{"activation": "gelu", "pixel_unshuffle": 2, "widths": [64, 128, 128], "upsampling": "nearest_conv", "warmup_steps": 2980}
Rows from block 8, named by matrix and row number. Each number is 500 + 40 x the weight over the matrix's rms, rounded and kept within 0 to 999. All counts start at 0. Numbers have three digits each.
# conv: 3x3 conv (model.decb.0.0.conv.weight, 128x256x3x3), inputs 222-227, a 3x3 kernel for each
conv.17:589593547558577551548518451466475466476483496386420432485449389478436416480493476520539434483506478546562532480438429447359408482482479491463472494483529447478475
conv.18:530517525498516537524527497545528462415522539446478477452440518536507537459470517494545511481517468465489494488500523500451462483491484581463431479437451539548473
conv.19:489447478510512557530497521485542471464506499504495489440366467550411451505472479476489420502525528476481507484473531403438524514488538554573563557581488521530473
conv.20:526510432481531463450495461499483493527505510470428465521520577494499547550562512574485473486423452465481491486441514504487509551494508409465508493497487505427405
conv.21:468462498441448467465487569555549532556488477494462448471504428453430437490437468487455436474483478491442437502491470569477480505513395480500466380521433464525505
conv.22:497613506495524515499513486547571524538545468486508434574552589568586504447483430469512460549429424490523508515509482506445481482493497489456483486473458527540513
conv.23:459445441507540519554544546573498521576514518558513532445505503516549459423482495514517583530492441483494472497480503501472445548535513436487525483488464552512563
conv.24:405488499504546516549530542572550589478511545495516550427464438536550599495526560521587520522546477541507506419477501486540555468500541533516501507493488534558544
conv.25:534568564467503512498548521486487514483496502529526529478480470515537413502486389471469448461513493558559518414539525433503415446484500505524481489530448432457490
conv.26:533522529509501535472420465483510466501479361541548497443481472495487462512436371523544451389484504501495561394492443407518484453439423422465450394470444489520500
conv.27:516506584455398504428448500502482520525480502464443478547494488480479457534531391440500620550628577507543549477450456494483459517560543592529457497403459442375437
conv.28:431384503494477460503536465539524497514529495490560521551468467432516519437530528538446432574439440498510454515464428527520418490483398480512549426429390547557456
conv.29:432523602474483350523445286510524449504549454467457534424462471527545449508487429488517422502577521446376499511431435566394512456404455495485511486453519583520518
conv.30:462500553506548532510540525454429475493520461520555529633514471516499505405452482432585523483459481572435450504434425478434409406488494424451479369423465398430540
conv.31:445419499454456438509468467430438429571527535519486524584523452503462451464561524437480515520573512539492542451401497491466492574541479573523488523536576492538569
conv.32:507443492509465482500505494470452458528494481498496497403437471486552586496488512505467498538519503529492424515557545482536523504497503453491562431484546480486512
conv.33:466508507466512487497508461441465467474467476479485498478475471463534553415448504542551452488427578478497477522530555499558555452525548426454463468489511485494530
conv.34:455497514503525451565536510506502497489497460526496484512487518453417489414523570418414433492424367418416470482515438478525513484524519544525563511490533558569541
conv.35:532481450459424410458468497430496522486557521503527430474436468477407458407441395502465499494497499454487517518538546506488506508548467460539546504488491470392504
conv.36:450506515471514537510528480529500532544530527538530489533546494497495533551466486395447434621558511558543555573480525556546506501532508460404386469476480539561492
conv.37:379370507506462538479440486485507515541524514546555488552578589538411525539401469411546478500518409536527520401514574390479480514582500460457466525585529510552509
conv.38:483490502430441485488444478533514464519523521451500545487547448466449510526545472545515480417445513577576537470488490512529515497513459495519507486450500407516590
conv.39:521519555562535500538527529570537512472492526470529515474496474543468496493439506525528434493521495508429491432585540463481423411418561474510439500517457505527501
conv.40:524478479606565462559489523497478573448422489518508512456447439506516536495492510466482547503542526476506547538496455471461492521581473461453489465450448416436500
conv.41:437495517416443445379413420530516507456536490436515472562595505495483522418459539540431532502447486502544542603492504483497594518555506497474446531534472510453420
conv.42:491520509515535581484516515537487487497512508514519525485511449389402440492483421566515561564461300503556440468470484505507523527498446558566463557514448525483431
conv.43:524434476500398504593518517516464453517438447576509521547513512459521473510577509509488430523551544482458460507492468377497559512481344445484545451462468475501510
conv.44:479475524473473479484446510454463497459458487416495528476450421569487499455563504489470515531464560437480502569530383479490464465536381438494606424450597516530548
conv.45:476485500523499478519506493570517505567513445577501468530518492551502521546526533472404508545574569476498423551467481504468438458446448481490551534510475598487488
conv.46:435508472411468533399430502487514524537503490507497465536526560483496500433442421455483480494500452508576487519512500458468488500506529525515472544526544561561502
conv.47:429454491468500561485450484453490420486532516526492520509508535576519534549490505533454483529487474429432414482521518421504474409489436476428578527507548488458467
conv.48:579598561469407514406450426489510574456517575512565582484457586544498565444464447461477551523497481507514468451509521473497467483510491449448525479464454550534530
conv.49:575510484492496491372436449471502548546560535562518459469418449426497577490522468426489484422495515477541485411427492471505473513501532480490432433489519455481442
conv.50:567592533524568599481474446552497470498493508484512467391466437566540485518515475457509527446467504579540596525541505513505503424494507478417383525498494483502499
conv.51:510522483546559546518520529585535464510492418485566508501463481519488493450492497433470398525532509545535513523434490401491481439544493486487429530542471485476456
conv.52:454541548544453502485549524515500532528569555471482475438449456419551513474516497565572529414439493587556454498630501494587479517464477508604495468516536473483573
conv.53:550474520505451487553531507576511462555525492549532491384450538441539552421442444501498462410345383571486444422506454494499482462396447443440461446441488499481562
conv.54:497493479527518488537505487465451427496487499464503509510464466457453469481464436474476458509514447522563519472487537479490525463458454554508474523508519496541543
conv.55:464419469562538549525533539466490514515522487465467423510481481462418460491501454496534463513535494571560563513518474457453419458437519509531486439500503361400457
conv.56:515451460528426484566553560473503487452492508456465459527499465572470467559528402597466394501497517531545493507394495503449451522542491461458539490536494500508412
conv.57:463443488489510482481528486462490472453511524421522563467464492490468473511538513515481430564535439480456466467526501432546496492529487546516486471455442567555514
conv.58:465551575514524467412388368450474506435462503401448459436453416467487470464489462426478453451519519499416475495545454527490467562491477425485463410397408405471575
conv.59:468517466476605477503575508607516525499473471464454417479459516471368559432480500510478457491503458548452478475458457500496545482414515525442551536399531559501475
conv.60:490501462480525445491521421518492509482449447517488468479530467525476430495524497517460472465466501516496516546522481481481499499506556503509528530513513511403471
conv.61:579542555497531563472521513521473454436450482519554540567450477539496509544577574540474467499512547511488380505472439471470398592431490554605495493474457511530582
conv.62:469534520429545466351497479375447458456498517523548498528476559375326468424496449468450455572458597519446571555483554552489624544528514501573530500534506551558455
conv.63:463478411516480536489382416502534564477457547519477537569506484495460540545500583555578508462528545466485499505544485416431509378490529499451575478506560432538521
conv.64:451508519462500541496510467516538544507508536470488524472549510518517545562514527551491467528456524497466493441485464569503480534467443481481482517519497454490442
conv.65:483491548496493593487521514467471465480460510473488563471467457483524532440455564361426501483425504534454506472508510517540549424507521538549471507599554507579498
conv.66:545509416537532445590587504488530497473503488414475504463500508468544582537559559465538518439476543520468472428515483440471513285427487463447480543456490504496534
conv.67:489439376543550519493534514522555515554485466594535529436491547400477449416520489527462506497524563558603527487541474483486450530511498521558664557533494484414436
conv.68:499478486477497520461471518530513506491498507452476438543547536479496526607592600488522519472515514525492534583555476490478454431432453415474519439426427412453422
conv.69:499596626512497526529529467406459494379404431484536480483515447550515463450518502464530444390473526480385461433438477441503544381441413439469492501516460503550509
conv.70:550531543442505504415476496529449446610533497595539570578505533513455565444533664506489539429476473486452422453437443496514451360439468500572518452456510499486508
conv.71:427451479487530502521584542512458538482429498455465562519486472500469502502485571483477589415485476560451432608479442539450529520501482496545528528479532453439544
conv.72:568582475474442348462544540477514397537571464522523455499529532410464437448480463517523590442431585573527491491414495498464499525451497463500529509541481509485431
conv.73:561522547537530535489488511545523542519506543495512512536502503536505515527497451527530578534486551579567484477483509508533443480434476424472487370444482480524467
conv.74:522506489570551534544549493548514508474451461502500525487459461491472518468466467469540487463457562555485458452485491498533499514439524364439530550500493495430511
conv.75:524474531532506573566547562549486448559504500520525526520458452468492530487535555455432526481503551499449411568543455530490397428453441483467479514422451468480459
conv.76:502534526511515450448509447498575444414479488451506548573535496486506508537509468521512496530616504470471468449416489485434552477512534529488449493453455505553527
conv.77:514534518552516531482484471473477520507500547495534512533546473486488505502500483422520480516472450502449514542501479463413468403463460503490408461424450408466432
conv.78:536581565410413434434485458495466455545533497479453462501440455398445436502491476478526511522564521536488453500464478474527519494486520550558542529472495467465518
conv.79:418479473427493462476529434520523531473439503448461484511536499503538541513482488431523526495496538514532549476479504510476449516595565505490483490471508518570498
conv.80:507488497558539540500461459497512520483497510488522517437500550417525503506462440505508518597503467444551537483442463521547440489561538529507435499451380494508448
conv.81:524457477544502495523487435521555526458532493400407494470523477516491419419420413483504442576532540522479540509324549470394524589557483548461494538558504453561479
conv.82:407403347508494370566534485509484484499474428520488473532516545506468424514513460431495452477570478423473560492452431486498568451524586540508504538484443512476400
conv.83:518565565394463442474533481482527485483549515424522544597507526522446436466501472602448454507503426490487500489459432541602527530466471443501431497534553414448483
conv.84:484448491474495469570559527572573495484551561474458482441401439515489453539538497546473474472532523505428532546561436567561438463466456569529515450402457560506599
conv.85:492417501522493501553605543489481543506442520480467498572485443562450458413486520447511461404524499485460483497510437532518422487453541552567566629622559559520504
conv.86:483506520493462466509565517521486516494461452479428385515527499530549495548531491460487548500471458502505439525498468567580553449449455465538526469488549531510443
conv.87:503575507463546535516475464519470378510489435507473430500548581575553504555530494453500373417509466511468490478526519485495523458413466423502522453497513531520442
conv.88:457469444499505523493473473457523515476560488527534430446452495434423431476453402498571522388543478466510459467450498414355534525494542502518500500525474525571526
conv.89:558495529512575568441540558526515556552483514535464477513455470518502526456501539555547498460481524472557561491539457597550521457427512528503488475517523491519420
conv.90:482423416417497510413471464504461533495437503491481517484540499469484480501451397399544501470529528421512520516491476562458450589478508496482472466514524490569556
conv.91:519511581462437383412417432470454511494517577441457518490516513458521466493569482404470520499547515508506441574532466513447419512516597550526506475477542475536558
conv.92:472510547451503565499514510571497531488489500469393426501499438507510452508503480543412508469426521496470426564521464560520495518467449484488550561442422488497520
conv.93:483495553532509513529510517520590572512549533465522520531542479428459551519535562533495497512484452420407471561518484524492473464436374514519514540511521443493416
conv.94:460482557540561592520558539395410436534504471519482484511489515462482497486475490514483347636635514520538543501450515540493467503554495490470436491488446486485512
conv.95:520554486476516454484461421406459524391486514448502486489465590531466489434423414546539525539483386494518596502526495544465477494520499519534571571566544553548519
conv.96:578536503535513511588538532558523469553526468525519502465462523446438494458457480525559558469480514534548516472526437492479404351411360519497517524520480515482479
conv.97:526551496467497490568492445527571482488531518471525566489486386472528439467472462558525515489560461468431471488550471466506458431469495542560570551398388512398474
conv.98:457434457467440358488523449555559544496501537496454440450494540492422470555536487492487390441504521515546553483532376514496418551510515449441418548545512539556498
conv.99:454455555449457439446476468526433487555518495521488475536511434509526484547484455431556520550523517555510521508510454438516491453525537494515514516554495505545563
conv.100:548521410493517494454442506520547586500514546511555547427510591501492508505431464543461465540502434479520429464412471485449431416441476409479487424498439506565512
conv.101:534535527504572522444507496468502559525515504532473513425467515426535500445506444543482498485470550480492576510475474477534459472509518315406437390411515469445419
conv.102:535478469549448459526529602443472515476463494513507532476511493474478468498477476487450415485517493462497456485499486508516438444437535514526549487478514531469457
conv.103:470407434480463440564518487497461485515486519455514546496444419489485442485486445465554583491558576465509416473521501485499502545535522460493503440508514489529575
conv.104:525591555481479529456458486502414454528455457447411431390412421397509511496562514485496553433464504484552496480418576494472482556500308418506525461504524472465433
conv.105:504508528434453497441478423602569569516560535480523455457473533560495559424429524518466510441438450515457446580485538518482489491462406452474522493479442491518546
conv.106:502508490452480436459482500518496513539485502542486545438395483412446502546539538386461552459439582591499436449488513483500586492451524450490446495551558490499471
conv.107:518487500530516526521499520495554515470520501442500517535491548484531583433453470540491481453438479501419396497519503478511502540470472423425528451438533476448608
conv.108:452470498458472487516547595583522464489511517474575536513523480442461560438396505476480500413540540421494418512455524457466536463447501512515522468472531437429481
conv.109:465515438514493455537472449486471462516487500516493538497478483490474472494477436423537481529515434574570470534509500569578498592552526385444429475480420555511423
conv.110:564588515459500506464474470494575537503529459523482480376489489399457408536563380483461572501419439529539450470470578456562621400515495493499564461541536448502478
conv.111:508463429524555512571459474508535494485486481548530579549471479537499444494465483525545514474386494448429411439439423512523435531491424396462463557513523548545518
conv.112:498529447480545525504531532545569558511540546515515507526420476531518452456448386512541542502447502547506493462459522513528590441381409474495412405409349506506490
conv.113:484509469509526437462480537497500526506548515504475468435522532493539603416522545479482483587531473487428478464526496487497446468545538454408418503484512496445481
conv.114:441427425563558484576539493435480439469496446535578542545491555463519493386439450492467460450560538426492581535532563569558559483467559476532418479504486534425473
conv.115:483477426466505474481520460493535526462485487496494535467530504504484505530509510390368460459515525466437457407461507493460467476548599508482496488464490525516558
conv.116:370437454484515476476429459537521448488520463476469462546463461486429438529595520489472439454487466538535500541465456496452463574458437537511522442457521475534544
conv.117:450448483472483475496553554527498523467490550486501547536546518514489486487487448487493516477465485490536431500457401505469429466471502500475466478477489394431411
conv.118:423431516490478474631543482560493451515501499493515504488475519486393449561498427533566546524530520415448431532477430565503491490500581483498528590535553501437469
conv.119:494561518518482461399416406489460433539547438521524464510516463570394434547526477451390506544533388470496557586481475417427493411499432474520524490502550522498495
conv.120:557537478606549493500566540478488521511470507512461506526523461524582509509510445497451499481426360441536482467514445474463374484425375564532482543514468480480467
conv.121:497487491559508475533440427422464468349435506440495548534437525507444549444446547437512507498475533488486504450476496503467505529537532483427490499506546516539511
conv.122:584567518577481458455386423485529551530510515551484461488505419479490486453450436516584583535563532438466520516421468504451480567539508426473479423453472440483528
conv.123:532492463507533523489501501515553468529533427502516522548592571464477526540501539562487491517466464490472356499487492442454488411441463445404479506476491542586528
conv.124:451525612480430481472456464403414451498458504554491483532490365504585538464557543511485444453442538602488472569465421492491497528547510469474523518453420473466523